Rows from block 2 of the encoder of a small waveform VQ-VAE, named by matrix and row number. Rows with one number belong to one neuron. Each number is 128 + 24 x the weight over its row's rms, rounded and kept within 0 to 255. All counts start at 0.
After each neuron's rows are labels from the 100 clips, of 14976, where the neuron reaches its largest size: "top examples" is what is common among them. Only what is clearly more common there than usual is listed. The data: two synthetic voices taking turns or overlapping, over music, noise or silence. In brackets: how many of the 100, against the usual share in percent.
# u: gMLP up (value half) (encoder.blocks.2.mixer.u.weight, 336x256), inputs 128-191
# v: gMLP up (gate half) (encoder.blocks.2.mixer.v.weight, 336x256), inputs 128-191
# out: gMLP down (encoder.blocks.2.mixer.out.weight, 256x336, transposed), outputs 128-191

u.184 [170 144 154 134 155 113 114 105  97 129 118 171 175  76 198 140  92 134  87 103 126 128 140 102 115 118 163 143 133 143 137  90 154 145 120  98 142 152 139 143 152 108 156 120 130 139 107 143 164 136 122 151 114 162 128 129 143  94 151 152 104 161 134 104]
v.184 [129  75 170 130 106 103 140 105  83 100 169 148 114 127 133 137 122  84 134 101 159 112 113  95 125  98 132 151 106 130 139 105 141 154 137 106 143 133  97 132 107  95 187 119 122 140 164 176 131 114 139 141 118 128 125 108 106  84 104 128  77 150 113 117]
out.184 [183 160  82 148 123 186 122 157 147 195 138  93 165  91 133 108 128 161 127 182 186  88 156 162 121 109 127 111 140 106  89 158 125  89 162 144 119 112  89  89 120 185 108 147 137  83 129 120 131 148 105 122 165  89 147 141 131 139 127 132 156 103 115 121]
top examples: background: everyday noise (73 vs 33.8); crickets (59 vs 2.4); second voice: none (52 vs 20.5)

u.172 [111 139 114 139 135 113 117 148 105 118 138 137 125 143 118 127 161 157 123 132 104  89 146 126 131  94 124 148 148 136 141 119 117  93 110 120 157  98 125 150 105 141 151 136 120 127 114 117 160 112  79 135 118 160 120 135 100 105 128 167 110 184 130 106]
v.172 [112  97 157 123 103 122 134 114  79  82 158 148 102 142 144 144 127 115 120  90 137 116  89  90 154 131 148 131 139 140 169 117  85 133 125 147 135 123 132  94 130 116 170 110 132 142 148 177 140 100 123 139  88 109 124 119  99  99  81 162  86 164 133 124]
out.172 [186 131 161 136 144 108 174 149 158 151 129 116  93 165 140  92 123 118 135 111 171 133 111 128 162 155 141 166 104 121 121 150 103 163 120 135 113 149 126 128 169 106 129 134 155 121 151 145 133 132 174 123 142 134 152 112 106 112 162 164 133  84 102 118]
top examples: clipping (35 vs 8.2)

u.251 [ 96 136 157 144 136 110 127 139  85 159 108 131  88 146 136 114 118 137 119 135 120 119 122  93 110 110 162 126 130 158 130 123 101 131 108  89 137 147 167  82 147 126 156 112 147 142 128 140 146 122 118 143  95 114 135 139 134 129 130 135 141 191 158 121]
v.251 [155 108  99 107 121 143  98 139 132 165 119  94 179 163 138 119 110 158  90 180 142  96 163 168 158 114 152  94 141  67 128 140  93 110 137 124 118 115  89 102 127 137 124 120 125 104  94 135 133 133 124 125 161  95 155 166 120 176 151  99 133  88 111 151]
out.251 [124 125 128 125 107 139 159 154 145 178 128 166 100 167 147 127 136 122 124 107 113 135 134 122 112 187 125 195 146 133 118 132 157  91 136 178 113 124  96 169 114 147  94 160 129 154 137 121 119 123 113 129 107 125 129 107 111 124 118 136 125  73 101 117]
top examples: clipping (42 vs 8.2)

u.46 [102 144 132 137 127 141 128 141 113 111 108 103 118 143 143 207 146 139 102  95 157 144 130  96 104 116 217 141  73 126 158 138 117  80 120 122 109 150 126 150 146 134 141 145 105 144 122  91 146 117 136 175  98 169 141  97 118 135 138 179 115 141 133 100]
v.46 [128  96 149 140 105  89 145 104  90  70 149 170 116 151 148 138  96  95 131 149 168 123  82  87 132 115 130 166  96 147 125 103 132 156 105  96 142 128 109 144 120  95 159 114 138 153 173 175 119 125 165 145  91  88 121 142 121 101 122 116 108 146 145 136]
out.46 [164 156 150 173 130 128 154  92 164 149 131 146 113 119 131 113  91 158 146 114 115 144 134 125 138 158 109 143 148 161 111 140 103 154 142 118 126 134 115  98 118 125 139 109 189  62 128 147 102 162 117 166 121 115 112 112  99 113 114 158 120 102  99 148]
top examples: second voice: none (52 vs 20.5)

u.114 [118 114 142 150 104 121 133 123  95 117 135 107 137 129 146 143 155 148  97 115 110 120 108 121 137 115 136 137 169 121 160 146  95 103 121 111 150 132 126 159 114 128 161 131 112  95 113 115 132 105  84 120  78 160 108 109  71 111  96 164 127 150 119 124]
v.114 [145 129  99  97 154 119 104 135 155 139 145 122 150 150  99 112 133 152 147 124 101 129 133 162 131 111 126  83 160 134 103 137 163 126 127 131 113 131 162  93 162 163 111 116 103 178 155 102 110 152 137  92 141  95 131 135 158 192 159  88 170 132 168 136]
out.114 [148 166 129 125  88 147 164 119 127 138 157 164 138  95 129 117 114 135 157 163 116  88 107 161 121 177 112 128 101 147 147 138 113 157 114 143 137 175 159 107 166 120 141 119 148 130 136 124 124 141 177 144 115 143 141 105 169 121 104 119  99 140 113 126]
top examples: music (60 vs 33.2); clipping (44 vs 8.2)

u.189 [120 140 120 127 139 128 142 124 139 111 140 129 145 110 158 133 141 131 102 144 122 124 125 104 137 122 211  93 138 129 152 131 161 109 126  88 143 120 117 138 113 151 138 105  89  90 133 110 203  91 142 120  76 141 134 146 144 129 134 179  94 114 119 103]
v.189 [144  90 161 156 136 112 128  93  95  69 157 161 127 123 124 146 103  85 125 121 177 149 110  96 140 115 137 140 108 109 114  92 160 166 118  99 146 142 116 138 113  97 162  86 121 179 159 181 123 135 129 149 107 130 132 122 108  85 121 111  87 145 129 131]
out.189 [133 189 140  96 133 121 154 120 132 119 148 144  86  94 120 114 117 110 128 101 161 141  87 151 153 124  91 151  83 132  87 112 108 169 131 156 114 155 150  97 173 106 119 124 127 178 112 160  88 134 178 134 136 140 121 120 125 126 129 124 119  96  96 141]
top examples: quiet level (77 vs 28.7)

u.179 [140 126 167 145 132  97 137  99 113 132  88 139 137  92 174 119 115 147 129 134 118 134 129 127 129 122 144 152 103 133 140 130 114 154  98  94 158 148 140 149 160 112 149 116 181  98 138 164 147 117 170 139 119 106 158 103 150 109 128 123 125 146 111 107]
v.179 [ 84 132  85 100 166  77 114 133 152 184 117  95 155 155 117  83 131 181 150 138 105 140 151 152 127 136 103  99 121  94 108 181 117  94 128 102 117 109 126  86 138 150 133 129  98 118 126  92 121 103 152 104 134 105 159 115 165 176 151  92 147 118 133 133]
out.179 [126 202 120 128 108 136 138 115 128 116 128 142 120 112 126 132 131 120 161 119 178 119 127 150 108 117 154 167 145 140 101 150 156 138 104 157 141 136 133 128 155 207 138 159 125 155 116  81 106 116 157 110 122 103 118  74  93 119 130 133 144 128 180  85]
top examples: muffled (low-pass) (42 vs 11.4)

u.12 [126 101 117 146 112 103 136 129 125  96 134 127 112 137 133 175 134  98 126 134 143 127 137  95 134 114 160 138  98 108 153  83 131 136 150 110 137  79  91 159 102  88 133 113 109 136 108 178 165 117  97 159 116 146  91 146 133  99 115 131 123 126 104 135]
v.12 [130 109 177 107 137 127 138 112  90  65 140 109 127 116 143 126 129  85 108 152 176 106  91  85 115 119 148 152 112 161 113 130 106 155 160 138  94  94 107 142 104 107 122 107 158 176 115 182 162 109 129 108 125 157 107 124  84  34 131 130 103 156  66 164]
out.12 [106 159 132 146  67 171 161 137 124 132 148 123 122 148 130  82 156 151 151 129 116 150 102 132 159 168  83 152 141 155 126 103 100 116 154 162 112 142  99 117 152 140 129 147 133  66 109 149 124  95 159 141 118 157 100 116  98  99 106 178 137 126 100 132]
top examples: background: everyday noise (81 vs 33.8); clipping (48 vs 8.2); vacuum cleaner (36 vs 3)

u.165 [130 122 124  70 149 139 149 138 141 150 150  90 156 109  89 135  83 117  90 143 142 126 123 138 128 177 111 100 120 127 123 168 152 147 159 137  98 163 147 135 168 181 115 108 125 163 132 126 112 134 177 115 140 129 126 147 171 162 149 119 157 121 141 163]
v.165 [108 103 165 144  89 142 144 125  83  81 121 173 123 132 112 144 142 121 133  90 117  82  99 127 138 107 129 161 117 159 136  92 138 132 148 124 140 102 116 158 122 108 163 113 132 142 113 168 109 100 104 170  91 149  94 139  83  96 106 108  87 149 114 108]
out.165 [104 127 154 146 106 162 124 102 133  99  81 175 126 110 131 123 111 145 133 103 112 135 119 130  92 106 123 147 157 156 151 115 118 109 115 125 176 118 143 157 168 157 130 142 144 168 117 133 125 133 104 160 114 172  80  92  70 120 118 105 148 138 140  91]
top examples: quiet level (62 vs 28.7)

u.243 [112 113 113 149 138 121 139 126 119 160 103 118 113 144 122 158 137 141 123 104 120 123 158  92 113 131 190 147 143  76 148 128 144 109 115 110 147 135 124 128  88 152 136 131  73 119 129 121 180 114 119 153 120 140 110 121 114 138 136 161 145 137 137 127]
v.243 [132 118 166 141 119 116 109 111  88 113 120 147 107 120 143 157 112 133 117 146 178 121 125  77 175 105 103 127 142 168 136 121 100 167 100  87 136 156 133 106 146  81 169  97 142 114 153 151 140 115 112 149 101 100 169 121 156 104 112 123  73 140 118 143]
out.243 [161 137 151  90 134  91 154 110 150 150 140 107  87 177 106 121 119 140 196 108 150 141 132  93 148 148 111 170 102 138  95 166 154 161 134 125  73 158 148 133 139 129 137 109 139 116 114 122  81 161 169 111 130 128 127 137 160 163 112  98 104  68  86 156]
top examples: background: none (68 vs 33); clipping (25 vs 8.2)

u.69 [159 136 120 151 108 114  99 130 105 112 111 140 157 131 177 197 117 100  98 122 145 121 130  84 142 121 198 106 150 104 150 117 130 120 132 116 152 108 103 123 126  68 135 129 132  70 141 129 212 109 137 141 127 131 125 151 115  90 120 140 115 142 132 128]
v.69 [103 113 154 126  88 130 144  86  72  95 162 159  98 129 125 122 142  76 138 113 127  80  99 109 144 100 127 112 124 133 147  95 123 140 136 123 104 113 117 117 122 104 204 106 130 142 149 170 111 114 127 148  55 118  98 113  95 109 105 143 101 157  97 122]
out.69 [137 180 149 145 119 137 141 123 130 151 131 100 126 131 159 111 118 140 152 106 143 164 101 113 151  98  96 152 168 148  95 133 134 142 116 139 152 158 166  96 166 151 141  98 140 112 135 133  92 119 169 135 116 133 136 100 112 141 118 121  80 131 117 147]
top examples: crickets (34 vs 2.4)

u.300 [104 108 208 126 131 108 172 126  92 110 114  95 128 166 154 100 105 134 125  92 130 148 125 103 121 151 145 165 109 108 164 138 114 140 104 126 158 145 104 112 132  98 151 153 127  96 162 128 171  78 157 138 100 166 172  88 117 112 135 187 123 124 169 135]
v.300 [133  93 164 127 115  91 137  99  97  65 164 151 116 141 122 134  89  84 142 129 147 119  96 106 122 115 117 151 104 142 135  84 149 143 135  98 133 146 116 131 116  86 174 116 132 139 166 181 134 121 127 157 121 105 152 117 104 112 136 118  73 133 123 109]
out.300 [166  82  75 154 135 111 128 140 129 137  85 131 105 151 130 141 147 157 151 142 139  89 148 149 105  99 131 149  72  71 138 142 116 123 121 137 158  82  96  92  91 158 152 174 136 112 142 122 103 119 102 163 122  98  86 117 120 121 108 151 119 144 125 101]
top examples: background: everyday noise (65 vs 33.8); crickets (58 vs 2.4); second voice: none (42 vs 20.5)

u.314 [128 127 137 116 123 105  95 134 109 110 108 133 125 149 164 168 135 111  99 102 116 138 127  82 105 127 175 180  99  80 173 132 153 140  91  89 160 152 102 133 122 101 158 142 132 139 136 137 179 133 151 151 116 136 127 120 131 115  94 133 114 128 152 114]
v.314 [112 101 140 143 122 127 143 145  98 105 144 111 108 112 112 145 123 111 108 119 153 130 106 106 164 121 123 119 120 135 141 141 100 145 143 112 141 134 127  96 140 104 199 101 122 112 133 179 144  83 126 126  93 121 125 129 117  98  92 169  65 131 112 123]
out.314 [111 123 121 116 107 164 180 135 151 157 124 121 111 175 111  64 132 182 166 106 108 125 109 128 151 174  98 164 111 149 144 127 107 146 165 169 142 132 132  83 158 123 144 112 110  91 163 167 100 117 152 149 128 147 106 115 129 113 124 130 124  87  85 122]
top examples: crickets (50 vs 2.4)

u.88 [135 142 110 120 145  99 103 146 167 171 123 102 123 123 114 129  98 125 145 129 163 155 125 150 122 143 158 124 120 128 101 158 165 130 134 140 128 148 162 126 150 156 121  62 120 117 147  99 122 148 177 114 148 147 179 138 144 159 139  94 117 124 132 138]
v.88 [135 159 173 111 134 114 135  85 134 108 154 142 116  69 128 122  71 102 136 135 179 140  99 113 164 108  98 143 104 157  98 145  99 173 135 123 100 138 137 151 154  77 141  85 140 132 145 138  85 171 158 108 132 108 153 101 157  99 127  89 110  94  91 153]
out.88 [ 97 166 164 109 134 130 160 145 127 124 178 108  91 114  94 110 147 105 150  80 140 156  79  93 150 171 105 165 167 132 103 100 150 131 160 153  90 106 139 173 107 156 127 112  87 133 106 121 114 121 147 144 111 172 115 147  99 108 124 157 112 115 117 132]
top examples: quiet level (62 vs 28.7); second voice: none (54 vs 20.5)

u.255 [115 124  91 188 114 149 151 149 110 132 110 151 104 132 161 134 194 140 117 133 110 123 145 121 108 118 128 133 151 136 177  93 147  75 112 151 162  93  74 142  99 144 146 156 124 129 126 113 111  97 113 160 115 117 110  88  96 122  81 156 148 155 164  86]
v.255 [131 145 102 184 113 126 144 119 142 125  78 168 108 152 127 140 151 144 149  97 103 127 164 105  95 130 131 121 179 140 136 105 104  92  80 110 176  95 107 143 130 120 148 166 137 129 105 108 133  96  71 165 133 122 109 120 109 118 106 144 157 194 149  93]
out.255 [139 139 154 137 101 158 105 156 145 128 133 125 119 105  95  71 110 157 162  88 143 102 128 132 143 144  96 112 115 150 100 146  91 156 132 138 111 118 117 123 146 139 123 119 148  90 112 141  81 127 130 106 108 162  88 134  93 104 114 173 170 143 111 127]
top examples: clipping (33 vs 8.2); muffled (low-pass) (28 vs 11.4)

u.47 [125 118 145 150 130 101 116 111 134 120  90 108  97 121 167 142 137 111  94 144 126 141 119  72 132 111 165 128 116 119 151 146 109 128 102 116 167 104 110 149  89 118 140 125 135 134 129 107 183 107 158 147 103 123 105 158 119 131 137 157 138 161 141  82]
v.47 [142 150 149 139 131 150  86 109 123 130 154 129 110 105  91 172 115 116 110  49 146 111 134 119 135 124 149 111 140 130  93 159 120 146 148 161 117 157 181 133 138 130 176  91 116 202 101 155 140 152  97 121 118 155 133 144  98 135 136 127 116 167  98 185]
out.47 [143 136  91 150 103 124 127 138 135 169 169  80 164 172 136  87 101 197 156 120 161 132 106 139 176 149 135 156 111 125 128 127  73 137 129 118 101 152 149  59 148 150 143 123 137  77 151 157 108 125 158 131 114  96 188 112 130 170 129 134 117 105 118 123]
top examples: crickets (48 vs 2.4)

u.68 [118 130 132 139 152 127 118 136 113  97 115 119 105 144 168 150 146  87  77  93  98 130 151 115 100 172 190 146 158 143 148 144 147 164 125 154 159 152 142 147 111 120 144 116  74 129 117 146 165  99 130 138 117 169 164 115 132 115 135 174 116 190 127 110]
v.68 [157 103 152 127 141  86 134  82 128 126 139 154 140 105 166 129  80  97 144 115 177 150 116 100 111 116 135 145  82 136 133 120 141 169  93  91 125 141 138 118 146 108 152 115 168 148 194 141 113 132 162 114 124  79 150  96 103 109 144 119  99 143 141 141]
out.68 [167 175 130 132 128 119 124 125 137 130 147 126 104 184  94 122 113 201 162 112 140 109 118 172 193 138 107 144 103 142 135 125 114 173 126 171  90 156 131 111 119 117 153 137 165 108  85 152 112 140 128 159 133 139 144 126 123 147 120 137 110  95  72 127]
top examples: background: none (66 vs 33)

u.196 [147 129 122  95 122 128 107  98 101 106 116 133 130 132 174 170 108 114 126 103 173 103 121 143 121 124 164  94 144 117 154 148 121 123 154 115 118 134 134 137 142 105 151 107 105 127  93 133 155 129 141 110  89 210 122 145 117 127 132 193 128 139  89 119]
v.196 [132  88 161 124 108 110 140  95  93  75 147 159 128 129 135 141 112  77 136 129 156 107  64 112 139 119 114 137  90 145 121  93 129 157 142  90 137 140 123 144 140  89 178 112 131 165 156 163 123 130 142 164 102 105 133 118  94  96 106 116  87 172 110 106]
out.196 [ 97 122 100 123 112 177 112 116 101 134 135 108 111 105 128 150 114 106 151 175 140  77 115 106 101 139 103 117 132 108 148  96 111 186 132 127 169 107 135  78 145 134 129  79 121 135 152 166 108 174 140 166 155  89 126 131 123 139 130 136 134 103 108 146]
top examples: second voice: none (48 vs 20.5); clipping (29 vs 8.2); thin (high-pass) (29 vs 12.1); crickets (27 vs 2.4)

u.76 [164 162 149 125 133 100 172 129 151 186 150 176 165 110  99  83  97 120 123 123 143 166 122 150  90 127 100  99 136 147 120 149 148 155 127 112 121 164 123 146 143 129 102  85 141 130 162 105 115 157 154  91 146 101 118 150 140 160 135 135 121 157 105 155]
v.76 [107 112 153 142 123  90 113 110 104 142 103 123 102 133 138 156 108 146  92 120 143 101 150  98 168 127 173 147 140 156 154 138 102 122 107  89 143 155 128 161 133 128 135 107 119 100 144 131 181 126 115 156 109 164 120 146  88  96 130 141 127 126 116  83]
out.76 [116 105 158 147 101 145 158  79  99  99  92 161 107 133 151 127 143 143 149 118 125 121  93  99 107 102 138 160 140 142 158  98 122 118  95 105 179 143 139 126 144 123 159 116 136 149 131 171 146 113 129 154 124 142 105 100 100 110  96 147 105 166 121 117]
top examples: quiet level (70 vs 28.7); second voice: none (53 vs 20.5); muffled (low-pass) (29 vs 11.4)

u.316 [ 94 128 151  81 151 123 120 131 132  99 119 115 101 149 129 149 108 104  73  92  81 116 114 131 102 164 164 115 111 125 159 133 166 132 130 133 124 160 133 145 139 117 161 124 102 149 137 112 160 123 157 169 114 125 143 121 121 114 150 150 156 111 136 124]
v.316 [150  90 166  94 121 109 120  98  99  79 146 166 128 144 146 148  95  72 121 113 153 139 120  96 106 112 137 145 103 145 148  95 168 152 123  91 165 139 116 144 109  98 164 131 123 166 162 186 137 132 130 158 107 119 110 136 119  76 140 113 112 131 138 126]
out.316 [141 116 123  88 103 128 121 151 139 169 107 126 155 202 110  97 148 176 144 117 111  91 168 157 150 165 133 145  84  95 152 138 106 111 152 156 109 123  97 140 117 127 132 131 106  78  86 152 132 130  89 132 117 146 114 168 147 111 125 175 125  99  88 125]
top examples: quiet level (66 vs 28.7)

u.24 [117 159 165 142 122  91 138 137  92 123 138 136 125  77 131 138  95 121 115 121 141 122 126 100 157 129 145  97 109 164 124 156 111 171 121 120 132 168 145  86 145  69 131 133 162  92 145 149 163 130 138 110 146 132 166  96 116 108 124 139  85 114 117 117]
v.24 [132 148 168 110 144 119 170  91 115 122 165 127 116  83 105 131  77  72 140 126 174 112 102 132 148 126 114 154  74 145 133 134 115 167 139 134 121 146 162 134 160  92 128  97 139 128 140 162 105 149 153 106 124 124 158  86 129 106 108 107 112 129 109 135]
out.24 [ 72 155 128 136 111 149 154 113 116  99 132 126 140 147 126 106 152 123 163 125  97 158  85 126 127 137  95 165 121 132 165 119 160 111 134 178 128 109 113 121 136 157 137 121  53 160 122 125 128  91 124 159 119 143 119 115 142 130  88 150 136 151 158 122]
top examples: second voice: none (93 vs 20.5); background: none (66 vs 33)

u.87 [152 131 108 154 112 114 145  55  96  84 133 142 151 141 173 125  94 134 110 147 134 117 121 143 106  97 155 171 112 117 171 111 156 174  89 103 143 138 134 113 165  94 198 123  65 141 139 172 131 147 176 153 123 133 140 120 110 129 134 143  94 120 109  98]
v.87 [175 145 136 130 152  80  96 138 150 146 109 140 134 100 131 101 124 162 140 108 116 144 143 114 116 123 113 106 157 110  81 147 164 135 121  81 129 128 158 124 162 156 149 109 125 118 112  81 102 180 134 105 161 149 137 122 173 146 124  69 155 162 151 130]
out.87 [121 157 166 163 132 169 144 176 109 128 162  86 116 138 125 125 143 159 106 144 140 129 123 140 161 130 148 157 131 142 151 111  81 106 156 169 145 110 124 124 108 151 115 145 138  92 120 130 154 119 126 141 137 129  93 138  61  85 132 156 150 152 131 120]
top examples: quiet level (69 vs 28.7); background: none (69 vs 33)

u.65 [146 121 116 155 166  82 111 157 130 166 130 123 115  97 124 136 158 122 121 136  95 133 154  88  94  91 166 103 157  88 116 162 136 111 138  74 157 112 136 131 127 111 113 150 133 142 108  95 155 122 106 134 136 133 124 132 137 154 138 139 138 143 137 110]
v.65 [156 124 130  86 146 114 122 113  94 136 163 113 141 115  90 137  94  99 144 104 179 142 105 135 123 145 108 121  86 123 105 171 160 163 134 121  95 148 146 118 142 134 160  71 105 134 163 134  91 140 161 105 123 105 166 105 145 132 123  69 110 112 122 152]
out.65 [186 122 124 146 123 118 112 114 152 124 147 107 120  99 106 126 144 156 168 110 175 171 125 118 136 116  76 120 111 169  90 126 114 151 127 112 121  99 113 143 128 135 104 132 160  75 107 136  94 126 137 105 109 141 113 154  95 120 114 123 132 154 116 150]
top examples: clipping (39 vs 8.2)

u.168 [ 84 120 101 138  79 142 145 120  95 121 124 159 115 129 125 124 147 116 148 118 114 110 123 108  77 129 115 150 131 131 143  91 148 102 125 123 139  86  92 131 132 101 159 128 129 122 138 143 109  90 124 169 119 116  95  99  93  99  91 135  99 126 137  87]
v.168 [117 134  94 143  91 143 158 148 131 141 108 175  92 135 147 130 149 122 122  74 112 126 160  95 116 123 127 164 144 147 130 105 136 120 143 107 163 102 103 150 118 157 106 156 139 123 120 139 113 107 107 156 115 129 103  88 113 129  81 131 103 164 126  91]
out.168 [129 133 147 143  99 172 136 197 127 143 129 125 128 127 106  84 140 130 128 110 128 126 115 117 137 171 102 137 113 146 126 126  91 125 137 170 108 125  93 142 132 147 107 151 139  76 113 125 107 115 136 123 127 148  71 152 100  90 130 195 180 148 119 133]
top examples: background: none (61 vs 33); mains hum (46 vs 5.1); muffled (low-pass) (28 vs 11.4); clipping (27 vs 8.2)

u.83 [120  97 134 128 135 100 131 123 112 128 113 133 134 150 137 183 120 122 107 121 122 126 116  93 120 154 177 147 143  97 183 131 104 122 127 122 140 118 146 112 100 120 164 126  83 126 159 123 174 116 122 157  82 136 134 145 109 137  94 153 110 153 112 123]
v.83 [117 117 145 153 109 155 134 124  88 132 131 140 109 143 148 145 126 121 113  86 108 114 107 110 141 120 151 153 170 130 146 110  83 127 132 111 156 151 102 170 137 116 174 132 145 164 165 143 157 115 139 145  82 161  87 139  97  65 118 173 100 168 138 143]
out.83 [150 154 157 104 105 128 172  98 139 135 144 134  99 117 146  99  98 132 163 104 157 147  92 131 132 137 103 180 119 130 111 152 134 183 114 140 116 169 168 105 176 134 152 109 145 130 165 154  91 126 181 118 127 140 119 102 121 133 105 106  94 102 114 130]
top examples: crickets (49 vs 2.4); clipping (32 vs 8.2)

u.292 [127 110  92 120 135 136 121 166 112 146 124 116 106 146  91 182 116 120 122  94 120 148 146 104 110 152 158 129 158  82 162 123 158 128 124 131 150 113 123 148 127 157 140 114  76 121 129 111 169 113 122 172  94 124 124 108  86 140 136 154 115 128 152 131]
v.292 [131  89 133 107 123  89 123  91  86 118 172 139 110 141 163 151 126 118 141 108 155  90 134 100 157  74 164 122 137 109 102 139 145 168 107  84 137 126 141 133 132  99 173  86 126 152 116 160 152 112 117 112  87 142 143 107  93 124 131  92  83 178 110 133]
out.292 [131 142 144 124 116 111 157  84 154 125 125 122 128 158 147 103 119 151 192 116 151 136 107 104 139 125 108 164 108 136 115 157 116 172 124 133 105 154 147 114 140 134 140 129 145 106 118 136  82 145 159 123 150 156 116 128 134 152 107  99  94  86 119 138]
top examples: first voice: low voice (52 vs 25.5)

u.163 [156 125 139 126 129  81 123 101 102  92 118 138 161 139 144 132 112 105 141 131 131 126 130 139  90 113 151 156 103 130 122 112 158 138 118  95 157 127 127 153 137 102 145 105 142 189 161 166 130 131 174 150 129 151 148 136 147 119 146 100  98 152 127 139]
v.163 [154 132 167  96 138  90 121  93 118 114 165 114 134  84 132 140 104 113 132 111 169 111 100 106 166  86  94 105  90 162 117 121 123 167 111 102 111 151 137 133 167  77 170  88 154 132 144 139 123 140 151  72 105 137 172 126 135  97 126  95  79 115  96 137]
out.163 [134 153 162 152 110 138 146 141 121  97 151 125  78 169 131 147 141 153 140 121 123 161 113 112 156 178 107 195 116 116 147 106 126 116 143 180 117 116 101 137  98 124 138 182 129  82 130 144 137 119 158 174 143 131  74 127  97 109 109 155 111 129 121  88]
top examples: second voice: none (67 vs 20.5); thin (high-pass) (30 vs 12.1); crickets (26 vs 2.4)

u.213 [106 129 136 137 108 107 108 100  83  99  97 128 124 115 165 126  92 132 121 104 111 102 122 101 107 151 164 163 120 152 162 155 139 139 119 128 153 128 134 145 128  98 165  72 114 158 127 135 141 113 134 146 135 179 140 131 144  87 130 160 124 156 113 159]
v.213 [101  85 169 122 104 124 131 124 103 119 170 142 126 139 123 149 115 115 140 103 117 102 100  88 180 143 130 125 126 125 165 119 116 144 140 114 109 121 109 137 117  99 180  98 109 140 149 161 149  94  97 152  73 163 114 116 100 111 105 163 109 136  98 154]
out.213 [ 92 158  82 110  88 177 146 107 114 140 146 135 142 133 129  76 134 147 164 140 155 101 139 167 129 120 113 119  95 107 125  88 129 115 163 141 127 116 117  47 121 151 129 131  99 115 121 173  99 120 147 135 132 109 125 155 146 132 123 152 116  96 100 105]
top examples: background: everyday noise (74 vs 33.8); clipping (61 vs 8.2)

u.320 [119 159 147 108 124 116 128  99 100 102 122 125 111 119 152 147 165 150  89  95  80 140 116 100 106 143 123 139 134  90 169 126  96 151 128  66 134 151 138 125 151  95 147 116 109 153 125 123 200 141 127 142 106 179 130 142 150 123 132 139 128 103 109  98]
v.320 [155 137 125 106 163  88 127 106 153 135 111 121 164 128 126 102  96 107 120 114 126 129 133 151  98 144 119  90 130 127  79 156 172 162 123  98 105 132 158 105 136 117 132 113 111 167 153 100 108 173 163 103 115 129 148 118 179 166 147  95 151 130 168 123]
out.320 [154 137 103 108 108 134 138 125 131 155 136 124 173 145 141  75 108 170 145 170 106 121 133 153 144 162 123 105  70 135 169 162  96 159 143 143 117 136 149  79 150 129 137 116  81 115 130 184 133 145 127 124 163 122 148 146 162 105 136 141 108  92  97 153]
top examples: muffled (low-pass) (29 vs 11.4); clipping (26 vs 8.2)

u.214 [148 126 153 114 135  96  90 123  94 127 153 147 143 164 135 153 136 125  98  93 114 108 123 112 100 142 173 112 131 140 164 137 122 133 150 115 139 154 153 117 139 120 146 113 110 124 109 127 174 161 164 129  95 176 124 158 130 128 144 135 106 153 100 141]
v.214 [149  90 126 111 138 110 143  98 141  86 164 142 159 142 122 115 117  84 138 137 161 118 113 138  95 132 124 112  93 138 121  95 161 152 141 112 111 137 119 103 158 136 160  93 104 169 156 129 122 131 163 122 105  84 153  97 124 116 126 114 107 140 128 141]
out.214 [108 148 138 126 113 133 116 159 128 144 136  98 130 159 124  98 102 143 121 153 127 118 122 128 125 166 144 131  69 109 143  99 128 142 124 152 131 118  91 100 134 159 143 113  89 112 118 134 117 127 163 154 138 136 116 134 140 105 116 170  95 119 129 121]
top examples: second voice: none (67 vs 20.5); thin (high-pass) (29 vs 12.1)

u.254 [105 139 149 187 133 110 111 114 132 135 108 111 115 107 200  97 129 126  96 110 127 146 144  93 113 103 122 127 146 148 150 115  96 112 102  75 155 133 108 110 162  95 117 164 185 117 134 102 162  67 126 130 114 135 122 104 135 106 117 149 154 136 156 130]
v.254 [152 120 135 142 119  90 141  80 101 100 164 138 119 119 151 155 114  80 106 133 183 135 113  85 136  96 121 133  88 113 113 103 119 134  94 107 136 130 134 119 147  85 186 120 143 139 152 195 125 146 142 145 123 101 165 118 102 100 123 117  67 157 127 122]
out.254 [171 124 106 135 141 141 124 135 156 166 122  84 106 140 139 123 168 118 160 117 107 146 129 114 123 163 134 141 117 124 139 176 158  91  97 188 126  98 115 150 114 164  96 172  78 155 142 120 134 115 101 148 127 135 112 175 142 135 119 115 143 112 130 125]
top examples: crickets (25 vs 2.4)

u.157 [170 149 119 135 163  72 137 111 161 157  98  90 111 135 145 119 153 155 142 143 128 121 165 140  99 110 127 107 139  85  99 177 153  99  82 113 156 111 138 124 110 155 135 163 140 113  98  99 138 140 145 107 107 143 144 101 162 165 136 132 136 129 155 116]
v.157 [116 109 111 152 140 144  99 169 123 147 130 118 167 130 135 151 127 157 104 160 163 105 156 125 182 109 171  87 156 115 110 127 102 103 135 124 163  91 102  90  94 137 109 110 106  94 111 144 159 151  99 126 148  95 111 143 110  92 141 147 133 133 105 163]
out.157 [137 135 144 167 111 130 157 104 113 102 112 155  92 102 150 146 150 112 145 108 173 133  88 101 144 102 135 180 144 155 132  79  96 130 128 140 149 131 118 164 145 108 145 143 158 119 106 143 135  98 105 134 103 140 118 105  89 100  82 120  91 162 118 110]
top examples: music (62 vs 33.2); clipping (49 vs 8.2)